{"image_size": 64, "cutout": 0.4, "fused_qkv": false, "qk_norm": true, "conv_stem": false, "nesterov": true, "adamw_lr_other_params": 0.0023, "batch_size": 384, "final_lr_fraction": 0}
Rows from block 4 of a small image embedding model, named by matrix and row number. Rows with one number belong to one neuron. Each number is 50 + 15 x the weight over its row's rms, rounded and kept within 0 to 99. All counts start at 0.
After each neuron's rows are labels from the 100 images, of 14848, where the neuron reaches its highest value: "top examples" is what is common among them. Only what is clearly more common there than usual is listed. The data: drawn human figures in many poses. In brackets: how many of the 100, against the usual share in percent.
# fc1: MLP up (model.blocks.4.mlp.fc1.weight, 768x128), inputs 0-127
# fc2: MLP down (model.blocks.4.mlp.fc2.weight, 128x768, transposed), outputs 0-127

fc1.619:57 46 50 49 38 58 79 55 33 70 56 66 04 74 69 53 17 36 19 35 41 38 60 47 47 55 49 45 30 42 54 44 49 57 50 41 53 69 41 61 36 25 49 60 43 57 39 59 49 40 45 20 23 77 75 42 59 65 44 56 61 28 41 54 47 44 62 32 53 26 31 30 60 54 75 61 56 54 30 49 55 35 47 50 66 65 50 78 42 48 73 76 43 53 52 48 83 51 29 66 61 46 56 18 70 66 31 76 52 75 49 55 56 29 46 68 49 57 56 53 45 75 62 34 55 49 75 46
fc2.619:58 44 13 58 36 21 60 63 70 48 59 30 47 61 40 39 69 42 26 50 69 58 46 42 24 71 48 19 45 68 57 64 35 28 50 50 58 70 69 24 49 64 37 39 62 41 62 47 68 55 51 70 83 51 42 48 49 68 45 49 34 55 46 28 75 65 59 41 72 71 45 56 63 23 56 45 14 37 66 56 68 60 31 60 35 47 38 48 68 39 44 26 57 58 52 44 49 54 70 65 69 48 31 28 66 24 73 52 48 68 31 38 25 46 54 61 44 62 39 41 22 62 40 41 72 58 63 58
top examples: purple top (65 vs 8.1); yellow top (33 vs 8.7)

fc1.402:36 45 64 76 71 85 56 46 56 28 50 61 80 58 54 56 54 55 38 44 42 56 38 42 20 78 36 73 29 42 53 65 58 57 48 53 25 66 85 83 37 49 21 23 59 62 34 49 64 61 34 49 52 64 71 58 51 21 64 71 31 63 52 48 68 51 50 21 67 87 66 37 43 35 44 37 54 51 48 37 48 38 40 73 54 39 44 59 50 48 39 30 55 36 49 51 66 28 58 36 36 39 53 55 54 44 38 52 21 57 75 40 55 43 42 26 35 35 55 52 61 31 39 57 62 19 48 54
fc2.402:55 26 22 52 61 48 48 48 47 55 57 28 61 43 66 28 72 55 60 67 28 58 56 54 67 36 52 26 56 26 70 32 22 31 43 45 62 42 43 43 85 42 54 56 36 44 44 75 59 38 44 37 53 49 52 59 75 35 68 56 31 24 29 34 53 45 46 38 40 54 61 24 84 46 63 58 73 49 63 42 31 59 70 44 70 48 43 37 47 75 42 69 74 67 54 41 49 43 66 73 25 35 39 29 55 17 49 69 22 62 58 51 41 55 48 58 59 63 82 44 49 80 45 37 33 51 62 54
top examples: black top (88 vs 8.1)

fc1.29:54 59 21 80 64 48 72 44 33 85 50 44 54 25 41 38 37 27 42 45 39 43 37 57 46 46 43 61 35 51 48 57 55 48 50 69 77 46 42 50 73 50 34 45 59 39 46 40 40 31 80 37 65 34 69 34 22 71 37 52 50 38 29 46 27 52 39 79 65 59 55 62 67 37 27 72 45 52 29 41 50 40 46 89 79 56 61 68 50 48 44 24 75 26 73 68 44 28 38 80 61 69 43 32 47 68 45 64 45 30 57 46 40 51 49 40 55 49 71 74 54 62 32 50 49 44 39 39
fc2.29:28 49 53 64 44 80 48 44 41 42 39 43 53 50 36 50 48 34 91 38 09 39 23 63 47 53 56 45 36 59 37 38 64 60 49 25 68 45 29 41 43 37 58 84 48 23 41 47 61 55 49 71 47 54 47 40 55 61 44 65 80 26 65 42 35 42 42 84 40 61 60 63 61 44 56 72 70 44 74 38 46 39 35 82 42 44 31 42 53 63 74 63 53 55 51 37 57 67 59 24 51 47 61 42 52 60 73 21 55 60 41 59 53 33 51 56 19 21 54 48 33 46 78 53 35 73 40 43
top examples: handstand (85 vs 6.2)

fc1.440:32 31 68 15 40 42 42 57 39 38 52 39 66 23 73 37 76 59 66 43 51 35 63 69 59 61 39 60 73 66 65 61 35 71 46 60 52 58 67 43 44 57 37 30 41 80 62 52 86 54 56 25 14 29 42 60 34 57 45 40 35 60 55 66 51 45 38 48 46 62 77 47 51 72 31 66 60 48 37 66 43 36 46 39 37 47 51 79 74 61 43 41 57 64 70 46 38 52 42 27 46 32 53 46 36 39 33 34 68 54 51 69 45 62 62 70 20 64 63 40 63 40 29 52 32 08 54 47
fc2.440:69 43 57 81 60 31 53 48 92 50 65 30 54 52 35 66 63 34 26 48 53 45 36 59 37 42 70 31 44 32 36 70 43 29 35 47 48 54 58 51 50 62 61 76 60 23 40 39 50 53 28 47 51 66 58 49 40 57 47 54 50 90 75 41 61 65 46 33 53 53 39 72 65 23 36 67 37 48 53 72 59 48 34 38 47 61 78 31 33 52 45 26 64 81 56 57 34 28 40 65 56 74 59 50 40 67 56 00 44 77 37 50 61 59 53 37 51 56 49 62 42 57 31 43 54 43 34 27
top examples: green top (54 vs 8.1); teal top (39 vs 8.4)

fc1.44:48 35 73 24 59 69 37 46 54 65 19 56 42 51 51 28 59 59 42 47 27 28 61 75 62 53 73 52 39 50 13 43 55 51 50 64 64 55 51 65 35 43 48 56 39 59 47 58 92 81 21 55 53 51 39 83 34 33 58 51 69 41 50 52 61 39 70 41 36 42 61 36 50 40 38 53 85 46 61 37 53 59 29 44 28 50 56 64 49 44 56 59 29 42 68 50 77 28 29 62 50 37 45 35 45 54 35 17 45 05 66 61 61 49 47 69 35 56 41 25 72 39 50 52 47 61 61 42
fc2.44:36 48 41 55 57 48 71 49 57 49 41 31 51 67 55 46 37 39 54 40 41 71 81 54 66 10 43 56 61 58 58 56 67 66 48 74 35 35 43 31 50 42 47 38 30 51 59 51 76 37 63 50 26 51 66 38 28 58 15 40 68 43 33 65 25 45 43 48 47 58 58 42 47 28 69 51 47 63 68 66 68 45 47 55 60 19 33 62 44 47 52 72 72 67 26 56 42 39 62 61 24 38 65 32 41 58 39 64 31 64 78 52 79 52 41 27 45 55 27 53 34 84 60 14 70 59 48 39
top examples: handstand (39 vs 6.2)

fc1.740:33 62 55 48 64 43 39 45 68 54 67 39 42 64 55 42 90 47 40 55 21 43 88 64 73 45 49 48 48 35 51 42 30 76 59 45 60 31 57 70 56 82 39 47 54 43 52 53 79 59 58 47 32 63 28 34 63 62 70 23 47 53 69 66 32 54 61 50 55 41 59 65 30 48 63 32 58 43 74 29 47 70 55 64 31 39 53 55 04 51 75 19 41 66 59 61 45 51 55 51 48 39 43 53 55 77 58 58 28 28 54 45 58 48 67 49 30 46 74 35 38 60 52 57 56 25 18 52
fc2.740:52 57 44 43 70 45 52 49 52 33 46 54 59 55 53 72 32 62 66 36 62 88 31 47 23 44 67 65 46 40 39 73 44 43 41 41 25 35 56 40 37 28 65 48 53 47 57 39 44 41 60 52 71 59 55 67 57 37 23 48 40 62 42 29 33 19 30 34 51 83 45 50 52 53 47 57 49 45 58 91 62 47 52 37 55 29 78 45 87 46 54 46 56 37 41 54 59 58 43 54 63 82 47 56 39 58 71 37 52 41 84 48 29 35 26 31 60 15 75 59 81 36 46 41 64 68 62 41
top examples: black top (26 vs 8.1)

fc1.600:16 47 46 51 20 84 73 48 42 39 76 76 53 57 47 27 66 58 49 46 54 46 32 26 44 49 31 55 73 74 37 44 34 40 48 57 54 80 63 24 88 55 30 27 51 51 72 58 40 50 69 58 68 50 50 41 72 31 87 34 49 67 18 42 68 63 37 59 51 60 48 43 41 38 54 37 41 42 52 59 56 59 59 31 71 49 46 62 65 37 28 20 66 46 67 57 36 42 35 61 73 65 76 50 24 32 53 51 42 69 51 56 43 30 54 46 46 41 51 42 57 57 56 50 35 45 72 52
fc2.600:31 49 40 48 72 42 41 61 59 60 69 51 52 63 24 58 31 63 62 50 59 45 85 59 25 50 59 50 10 36 33 69 36 17 46 65 37 42 42 63 36 42 68 71 32 62 56 60 54 62 28 48 65 38 51 57 83 39 39 46 65 18 44 53 47 72 48 25 52 43 42 46 61 53 40 74 47 42 58 31 80 40 66 64 86 35 69 28 36 64 46 62 57 37 43 62 68 72 42 64 42 37 28 55 65 73 40 36 58 42 58 63 61 42 27 53 36 63 79 44 47 48 58 56 23 46 41 39
top examples: purple top (37 vs 8.1); yellow top (29 vs 8.7); lying (27 vs 6.3)

fc1.116:30 57 67 40 22 48 45 79 46 37 35 55 53 52 46 20 64 48 63 25 42 34 40 46 26 70 55 51 46 44 17 81 38 43 25 38 54 35 59 39 43 32 49 33 39 56 65 36 50 73 58 91 28 55 69 45 47 60 57 77 53 17 77 44 61 52 54 41 60 59 50 53 80 75 62 37 54 30 52 50 69 83 41 67 30 33 38 63 40 45 59 72 50 40 68 51 37 29 56 35 44 39 52 75 35 58 28 41 28 50 36 42 72 71 48 62 65 67 64 48 57 54 55 52 56 38 57 51
fc2.116:68 46 43 62 63 61 70 37 57 60 37 12 64 57 44 29 35 68 21 58 29 77 41 50 66 22 50 30 61 12 53 30 26 39 53 55 71 42 51 49 53 62 61 45 64 64 62 61 62 34 54 18 51 71 27 49 78 49 63 37 33 72 52 52 74 31 49 36 64 57 73 59 38 69 74 43 44 54 41 48 28 56 71 43 88 63 66 43 55 72 40 53 33 55 38 51 66 40 36 48 44 63 18 48 64 39 53 49 64 34 51 69 46 44 43 70 45 51 49 39 56 46 41 29 61 41 44 76
top examples: black top (79 vs 8.1)

fc1.90:48 16 45 29 24 52 50 46 50 54 50 55 41 32 34 52 43 48 58 44 63 67 39 45 68 35 38 41 54 48 35 45 68 20 61 70 52 70 69 47 59 68 27 31 58 61 49 53 74 44 45 69 43 49 69 44 40 52 46 24 36 57 33 61 62 31 50 60 70 54 53 42 64 37 17 75 29 46 45 51 11 58 61 35 32 35 68 68 66 69 29 68 58 92 47 47 43 74 80 76 45 71 57 55 61 48 59 50 55 37 42 66 54 59 45 39 51 36 27 52 45 35 54 67 13 47 71 32
fc2.90:63 59 52 37 56 47 81 59 25 27 57 65 32 76 15 43 50 32 54 54 76 44 78 46 42 46 63 36 50 50 37 42 39 54 65 58 27 63 49 22 61 12 52 49 54 01 37 32 35 40 69 27 59 52 60 55 50 54 72 46 43 37 33 71 48 73 54 46 39 42 47 43 71 52 69 31 75 52 55 39 66 60 58 67 44 48 34 42 65 67 59 47 11 63 43 62 59 48 57 45 31 61 48 57 40 51 67 31 25 37 70 56 34 44 67 62 59 34 50 54 66 54 33 42 74 54 42 70
top examples: pink top (56 vs 8.7); orange top (44 vs 8.2); lying (26 vs 6.3)

fc1.342:47 80 57 64 60 36 52 61 71 65 24 78 58 46 59 62 71 36 46 62 58 74 55 57 56 63 69 20 49 43 54 48 41 33 47 40 68 33 60 56 25 52 67 48 46 57 45 52 39 58 49 49 34 41 50 64 29 50 47 36 48 24 13 55 56 38 55 40 22 59 62 48 51 51 66 42 63 35 37 53 56 73 43 81 41 70 60 73 67 44 37 59 73 63 71 62 42 64 42 58 15 07 15 31 58 52 30 31 48 40 41 57 34 39 41 56 48 54 72 27 64 37 66 33 32 42 42 64
fc2.342:63 47 34 56 29 54 66 53 55 49 33 50 24 52 61 49 25 50 23 43 52 33 34 34 49 49 65 69 43 69 54 55 70 75 69 49 43 53 27 64 48 51 41 60 45 34 44 44 37 55 32 43 35 21 85 51 59 29 51 49 59 71 56 53 41 58 63 37 70 56 41 48 43 60 60 30 53 66 46 29 79 43 72 51 61 25 44 20 56 48 66 45 56 24 46 39 48 61 33 63 48 61 60 61 68 61 72 28 53 71 46 64 59 21 41 73 61 58 12 74 28 90 65 36 47 66 32 45
top examples: black top (55 vs 8.1); black trousers (41 vs 8.6)

fc1.545:40 57 60 52 46 72 49 63 65 23 87 65 32 56 53 42 48 46 51 56 59 38 48 57 61 57 54 44 60 35 26 56 53 57 79 54 38 51 52 52 68 24 56 45 27 50 37 74 44 48 36 53 57 72 36 41 64 53 59 06 44 66 55 66 55 63 60 74 38 61 49 72 78 23 74 62 49 37 33 68 62 32 63 34 40 58 35 68 77 44 37 33 20 33 65 73 37 36 28 44 64 32 57 43 67 62 37 43 68 62 57 36 64 37 71 50 61 38 62 32 19 27 40 33 42 49 40 33
fc2.545:53 36 60 27 55 28 27 54 40 58 15 11 47 56 61 47 49 59 59 57 49 73 56 56 49 46 59 26 40 41 48 42 64 63 42 34 66 58 40 63 48 56 48 71 42 42 39 49 50 84 53 54 51 14 46 82 50 52 27 74 48 21 54 77 40 68 58 51 56 53 74 23 63 69 59 65 51 42 51 47 40 27 44 56 34 22 43 36 50 33 79 67 57 47 49 48 27 68 51 27 68 51 55 49 69 38 38 56 49 58 57 66 35 66 67 39 74 71 67 43 37 57 03 58 45 41 55 40
top examples: green top (66 vs 8.1); yellow top (31 vs 8.7)

fc1.673:40 33 74 54 62 39 52 67 44 17 63 79 50 70 52 56 50 60 49 51 29 41 79 75 35 56 24 45 10 49 79 21 63 65 50 70 27 53 50 63 40 55 21 49 54 51 41 40 65 55 22 45 38 67 36 41 48 35 45 60 44 31 72 51 62 43 58 57 65 57 47 66 46 72 48 55 41 53 65 32 52 34 49 43 55 62 66 45 26 35 36 54 47 62 60 59 18 43 67 59 46 69 15 61 45 79 42 38 42 37 47 42 67 55 61 67 49 50 21 37 42 51 32 26 43 18 35 62
fc2.673:73 60 37 47 78 41 41 53 08 57 55 40 50 45 52 66 75 61 31 57 43 51 44 79 25 17 91 49 65 34 56 54 40 41 65 16 64 58 56 60 53 82 44 36 33 45 22 38 36 47 74 37 61 53 49 78 44 50 49 57 27 79 49 35 52 45 37 43 40 51 51 42 38 45 42 46 73 41 56 57 49 73 66 30 49 39 65 67 71 63 67 22 47 47 42 44 61 46 46 42 57 26 69 50 69 71 48 40 45 44 59 57 40 52 16 42 48 57 62 33 79 41 54 63 33 56 55 64
top examples: green top (84 vs 8.1)

fc1.391:51 00 50 57 45 45 58 70 48 80 71 23 47 71 46 44 50 47 42 50 57 22 43 36 43 58 34 60 42 49 69 37 69 48 52 48 36 63 42 49 46 69 45 48 54 69 31 37 76 06 46 34 39 76 42 36 33 65 58 39 46 58 38 45 73 53 61 28 47 59 41 34 60 33 55 40 53 50 68 23 68 35 68 64 58 74 38 41 20 59 45 29 46 39 49 34 78 71 25 53 48 47 62 24 50 55 34 64 41 71 57 63 55 58 51 40 53 37 55 54 40 64 33 29 76 74 45 61
fc2.391:54 86 11 51 34 36 72 57 58 67 45 55 46 73 51 64 34 43 47 38 70 49 65 35 35 38 36 40 47 60 37 47 54 48 47 45 65 47 63 39 74 46 61 34 35 48 65 59 46 47 34 29 32 44 60 58 46 30 75 37 53 57 44 19 59 51 67 53 68 56 32 19 27 52 43 27 61 73 73 82 50 50 42 51 49 29 34 44 55 31 65 68 58 51 32 40 35 73 41 52 57 40 61 48 44 73 75 62 73 40 58 77 21 53 27 86 55 53 29 69 52 54 34 64 38 56 34 64
top examples: purple top (72 vs 8.1); purple trousers (35 vs 8.4)

fc1.685:67 32 53 64 68 62 69 71 50 84 55 60 37 57 42 69 82 40 60 58 59 53 68 51 45 50 60 41 64 47 52 54 51 31 78 26 50 41 30 36 62 51 58 41 38 73 58 57 50 33 48 57 51 35 60 40 43 36 56 53 47 21 37 52 45 47 37 34 43 67 60 66 72 37 63 33 38 57 63 44 47 63 71 53 35 50 74 40 37 75 31 52 43 58 76 64 09 61 46 42 52 59 45 29 53 31 15 31 40 32 23 77 53 46 28 82 49 35 33 43 41 64 40 42 22 71 76 41
fc2.685:41 46 64 59 52 64 46 63 12 49 50 43 56 51 58 62 55 67 42 22 68 48 31 65 51 53 51 59 62 28 78 70 31 37 39 47 37 35 35 24 57 43 69 56 43 36 30 52 87 22 51 57 69 44 54 35 60 51 47 55 58 68 42 72 27 48 56 54 58 57 56 45 69 40 44 66 55 26 50 48 59 37 47 26 76 53 31 61 32 40 69 46 55 55 39 28 49 60 47 66 24 48 22 53 58 48 58 51 31 99 76 54 77 28 42 25 81 47 49 43 56 38 55 76 54 65 38 43
top examples: handstand (56 vs 6.2); black top (27 vs 8.1)

fc1.575:66 00 57 67 65 37 67 51 75 21 34 48 26 70 56 62 61 69 51 49 68 55 50 41 60 40 43 55 36 71 59 55 69 68 54 61 62 49 33 54 69 41 30 42 54 33 69 31 64 44 47 43 13 57 25 53 40 45 32 46 62 58 44 58 45 38 51 76 41 70 73 68 78 50 53 57 68 35 44 48 56 26 29 37 64 53 64 70 54 76 42 49 23 52 28 59 56 34 43 54 78 50 34 47 63 63 42 49 44 45 47 51 29 43 47 52 54 66 22 32 46 47 43 22 43 58 53 40
fc2.575:56 70 35 57 32 55 56 29 34 48 62 54 67 47 53 70 42 32 59 71 49 63 54 38 50 49 37 29 53 21 60 25 53 49 41 38 72 51 26 37 48 39 69 74 29 55 61 62 51 45 61 31 70 60 59 47 59 49 45 35 47 68 62 55 60 61 59 22 69 58 67 28 47 56 48 52 48 35 99 50 50 71 42 36 68 39 47 62 62 48 52 41 25 33 76 41 54 75 24 12 41 42 37 59 40 81 71 57 66 35 47 43 44 69 52 51 43 22 43 24 57 31 76 56 58 56 49 43
top examples: handstand (30 vs 6.2)

fc1.506:52 50 40 76 50 42 40 45 33 43 55 50 52 37 59 36 68 43 44 55 37 68 30 49 61 61 32 38 42 41 59 29 46 42 62 55 43 67 32 58 57 58 52 46 76 28 63 63 43 22 52 33 77 54 23 64 71 64 48 15 52 43 52 21 28 44 37 56 47 46 51 48 51 71 56 59 55 16 61 82 13 40 45 54 70 75 33 48 42 43 41 57 57 58 38 59 55 58 61 54 53 75 88 71 71 56 56 39 55 33 51 30 52 65 40 62 64 52 57 46 52 62 48 48 20 57 09 87
fc2.506:68 59 51 43 46 93 76 81 52 45 42 38 61 75 45 61 73 27 48 37 42 46 58 49 53 38 63 40 41 45 68 43 60 59 40 46 48 23 52 60 60 69 27 62 55 58 47 31 64 68 49 87 32 47 54 35 48 55 82 47 70 27 32 70 50 56 31 76 48 40 40 35 45 47 54 74 45 33 59 53 44 62 44 41 60 14 70 47 55 44 24 32 41 41 64 47 66 31 30 58 44 80 59 23 33 38 42 60 31 32 52 40 55 64 30 52 40 48 62 69 54 41 60 51 21 42 60 21
top examples: handstand (59 vs 6.2); lying (34 vs 6.3)

fc1.742:61 37 53 60 78 30 67 35 69 42 45 34 56 50 68 62 60 31 38 53 41 60 49 51 25 29 37 79 73 32 19 44 23 55 52 38 51 71 56 24 29 45 40 26 64 69 68 56 37 71 32 34 41 87 85 46 47 61 13 58 64 54 42 61 43 51 50 49 74 35 42 57 51 27 58 37 46 43 55 59 46 59 54 67 63 42 62 67 33 50 54 53 45 58 30 11 42 76 48 56 56 51 44 44 52 39 57 39 39 71 37 38 70 53 73 77 55 61 43 53 62 39 42 46 45 25 53 74
fc2.742:37 55 33 49 61 61 65 66 34 25 51 52 40 48 53 29 75 39 32 50 53 51 56 65 22 67 40 46 14 36 53 50 55 59 62 68 45 19 54 39 68 61 33 49 44 41 29 37 43 44 69 53 35 45 32 44 68 26 83 30 42 13 37 47 39 28 54 60 57 62 54 47 63 43 44 55 44 60 50 51 79 44 47 59 90 50 43 55 57 64 59 45 63 53 67 60 43 47 56 39 64 54 69 59 66 59 73 64 73 65 33 48 24 27 28 27 40 56 60 60 52 48 31 48 62 73 96 33
top examples: black top (85 vs 8.1)

fc1.84:38 36 47 60 87 53 44 54 74 55 36 49 34 50 73 51 49 25 25 51 62 52 58 78 38 29 42 54 54 32 55 41 51 59 43 37 58 55 42 53 43 30 57 51 68 60 48 53 49 58 56 58 60 74 87 69 59 47 62 42 20 53 24 70 53 68 41 48 51 67 46 46 44 51 43 48 58 64 51 60 25 62 68 76 51 55 48 50 00 26 65 44 55 81 40 31 65 33 58 38 57 65 75 44 57 28 40 29 26 55 42 51 83 32 70 67 69 43 32 40 34 43 63 63 45 38 36 76
fc2.84:44 23 40 58 54 20 39 49 33 18 54 36 54 43 80 37 59 54 31 49 36 43 47 76 58 65 48 59 56 54 46 65 64 59 65 70 46 60 41 61 54 54 33 67 37 27 56 59 48 49 70 81 41 42 39 63 34 48 64 47 65 43 31 65 69 47 41 40 44 50 81 57 75 28 51 25 36 33 28 50 36 53 37 43 72 68 56 58 60 49 29 56 34 51 49 68 31 55 60 86 70 69 44 62 45 45 57 59 42 51 50 50 20 61 56 54 39 35 77 85 68 52 59 23 21 15 54 43
top examples: purple top (67 vs 8.1); lying (43 vs 6.3)

fc1.390:35 42 57 40 62 61 54 84 60 55 63 55 58 67 38 36 50 45 50 42 60 63 35 48 52 46 45 77 66 61 47 46 82 49 62 47 45 53 48 42 29 72 75 27 48 59 59 52 46 14 69 22 74 62 39 57 38 50 69 63 40 25 50 42 50 60 32 26 72 49 57 33 81 50 51 61 66 52 39 51 59 57 31 67 47 72 42 22 08 50 35 43 70 57 38 45 75 40 59 63 56 35 17 41 52 61 37 37 68 49 68 56 48 37 17 55 39 28 45 51 55 42 19 30 59 49 47 23
fc2.390:48 53 39 63 18 59 20 34 45 44 47 73 60 34 81 62 66 46 39 76 38 41 71 36 56 38 34 48 37 44 44 22 50 52 38 41 74 30 64 54 68 23 36 67 31 42 31 34 41 46 56 48 42 36 59 56 56 60 52 23 54 54 61 26 70 52 46 71 49 57 40 63 29 49 32 40 39 57 47 40 55 54 54 51 48 46 46 50 50 67 84 48 78 51 59 66 41 49 75 28 34 36 68 55 60 34 48 56 34 37 74 45 50 48 30 69 57 51 91 74 54 64 44 64 14 69 79 69
top examples: black top (41 vs 8.1)

fc1.425:71 38 69 37 39 15 35 63 55 28 38 77 32 35 54 55 70 59 45 39 54 18 82 45 27 53 50 50 58 36 51 70 29 49 56 64 42 57 54 54 47 58 38 49 42 49 60 66 48 59 43 27 21 35 34 41 52 63 31 74 23 31 44 46 46 50 53 49 39 66 62 50 86 57 52 90 56 80 31 74 72 51 41 24 50 53 54 50 56 48 31 70 56 56 34 59 66 30 78 37 72 47 59 48 52 71 61 54 41 48 37 43 68 70 47 45 34 77 59 28 48 65 65 37 49 61 34 45
fc2.425:65 40 47 79 65 34 52 48 76 24 38 57 45 26 42 60 26 27 57 68 42 58 48 68 64 33 74 33 55 52 69 69 48 46 61 50 39 29 27 51 37 53 57 84 36 71 41 41 42 58 54 31 13 47 64 44 68 71 39 68 48 41 56 43 56 59 52 40 51 54 22 66 38 40 37 42 58 44 51 82 36 27 78 41 56 49 32 40 64 42 42 32 76 35 52 59 75 29 44 46 50 53 52 44 56 40 34 48 76 58 39 49 54 70 46 67 43 53 87 75 47 37 53 24 64 34 22 45
top examples: green top (40 vs 8.1); star jump (37 vs 6.2); teal top (34 vs 8.4)

fc1.11:40 37 37 76 84 59 44 81 46 32 79 55 53 36 87 42 44 42 55 60 44 42 40 37 59 71 49 58 51 37 27 44 59 23 72 64 37 00 64 59 64 45 48 45 71 35 30 30 66 48 48 83 42 44 30 49 56 29 58 29 38 49 57 55 43 70 53 57 52 36 49 81 44 52 46 57 50 40 18 47 63 35 58 56 55 53 44 52 28 58 62 41 28 66 47 38 43 61 52 33 51 53 26 37 61 79 36 58 50 52 53 44 69 41 71 39 72 36 44 26 66 42 79 43 52 38 55 44
fc2.11:45 49 44 46 54 33 46 45 41 43 63 49 59 87 43 64 44 37 39 58 49 50 56 69 51 35 54 38 58 56 59 48 44 56 45 56 29 76 55 66 57 68 64 45 17 29 41 43 74 41 35 60 61 61 43 38 60 38 65 45 58 20 45 33 45 46 57 64 44 48 49 80 16 33 57 41 44 34 49 49 66 58 54 45 76 41 43 74 79 33 44 53 62 11 75 70 41 66 43 43 66 67 31 38 26 75 58 46 60 67 54 49 60 49 72 62 53 48 56 64 75 40 00 47 38 24 65 58
top examples: green top (66 vs 8.1)

fc1.168:50 56 62 42 46 46 53 63 80 21 62 64 34 55 38 73 29 28 39 40 14 42 47 41 31 52 38 39 64 46 24 25 47 51 59 44 53 64 47 37 35 58 42 56 80 36 35 66 56 33 55 56 57 34 74 49 25 59 69 40 73 35 36 60 50 49 63 69 38 29 53 48 56 53 32 56 34 66 32 44 63 68 61 66 66 29 40 62 60 41 39 47 60 61 52 33 53 51 61 50 61 62 49 49 71 47 44 99 52 51 61 53 68 45 40 37 51 97 66 46 10 53 53 35 26 39 45 42
fc2.168:61 56 57 32 62 46 32 54 37 63 32 61 25 64 41 23 50 37 68 37 47 58 67 70 51 64 36 25 47 58 34 59 44 41 13 56 56 49 26 50 47 38 38 36 47 69 72 63 58 34 66 62 45 73 28 61 38 68 51 71 34 35 45 33 52 40 49 38 60 64 73 65 67 33 47 34 57 47 40 22 64 27 48 56 24 48 35 43 49 60 53 82 62 50 48 58 61 31 88 37 78 56 51 64 42 52 50 41 55 27 22 50 62 57 61 21 47 45 38 36 77 44 81 72 32 45 63 72
top examples: pink top (90 vs 8.7); lying (37 vs 6.3)

fc1.71:42 44 63 46 54 23 42 58 30 59 50 71 70 15 34 52 47 72 36 34 44 42 46 57 22 69 39 45 44 37 48 63 56 53 38 70 96 34 61 39 42 50 32 43 61 73 45 68 43 40 34 23 51 30 42 64 33 50 58 63 33 44 26 49 55 43 56 33 48 69 49 55 67 37 39 57 42 54 35 56 52 51 55 67 44 53 30 48 63 72 27 77 16 66 43 43 30 64 77 52 58 58 80 27 62 64 30 48 52 29 59 55 19 65 50 52 56 62 66 39 52 71 68 21 67 65 65 54
fc2.71:18 41 64 43 30 52 56 33 76 50 30 47 62 47 43 50 44 35 53 75 42 53 38 80 64 37 34 27 68 85 61 48 43 68 57 30 63 44 57 60 37 65 61 79 63 46 50 33 38 63 42 58 65 75 63 61 25 62 45 54 71 58 64 69 57 36 38 51 59 53 58 42 55 50 46 56 65 51 16 18 46 55 16 46 31 24 65 49 59 33 73 30 80 42 57 43 61 47 54 51 62 62 47 47 50 45 48 58 61 53 66 24 42 57 37 78 63 63 70 58 28 34 42 36 13 28 57 55
top examples: pink top (54 vs 8.7); green top (35 vs 8.1)

fc1.649:25 53 58 27 43 31 55 51 49 39 67 28 54 46 30 59 69 57 42 63 61 22 46 37 57 80 61 50 56 37 50 00 68 63 67 35 37 44 14 37 67 53 59 52 47 29 47 74 75 61 53 43 30 26 42 36 89 70 41 60 35 19 67 54 41 61 51 49 33 67 30 62 41 36 42 28 32 41 48 40 42 44 54 49 54 45 44 70 44 65 38 63 71 64 70 44 43 46 35 57 43 60 43 49 69 50 78 49 40 52 51 66 52 62 40 60 46 54 50 61 55 66 61 11 69 63 35 42
fc2.649:55 60 39 52 58 68 71 47 58 64 37 47 46 60 58 45 40 57 53 68 51 47 49 50 54 31 39 30 51 47 44 65 37 51 48 47 71 56 36 48 67 59 67 43 34 46 65 44 51 29 29 43 46 74 71 63 28 11 68 32 35 51 39 36 76 26 66 43 67 29 91 52 73 76 48 54 68 65 71 80 62 63 44 49 56 37 38 31 46 71 35 67 58 19 15 47 38 71 65 42 49 22 43 28 43 43 40 67 61 48 42 47 38 54 61 41 27 55 43 17 66 30 45 71 39 40 61 60
top examples: black top (52 vs 8.1)

fc1.138:55 15 51 72 30 41 51 61 44 58 72 81 34 63 35 24 46 43 53 52 44 65 37 44 41 36 36 49 37 44 52 42 45 82 61 42 36 54 45 62 38 50 48 39 41 64 30 40 56 21 56 44 48 87 56 47 43 53 35 64 28 14 51 55 80 71 64 14 65 55 71 37 32 35 52 43 67 49 65 59 55 64 61 58 62 57 45 59 18 53 75 44 47 57 61 35 68 52 43 59 51 48 48 33 37 69 28 75 29 56 58 89 65 33 22 47 55 48 41 40 60 59 28 51 44 62 44 68
fc2.138:66 45 23 59 62 23 50 69 49 54 67 23 52 58 84 61 52 36 52 58 46 31 77 18 39 56 39 45 35 52 35 55 55 29 52 34 49 57 52 34 65 45 57 49 50 16 61 23 47 59 47 56 67 46 49 77 43 60 77 24 52 81 50 24 63 48 53 39 54 69 21 46 47 48 48 60 44 50 68 52 38 36 34 42 60 54 44 35 47 49 64 53 49 43 62 67 19 60 45 67 44 43 50 52 55 37 81 43 50 62 40 62 22 39 55 90 61 61 43 86 28 64 46 57 17 67 35 61
top examples: purple top (90 vs 8.1); lying (27 vs 6.3)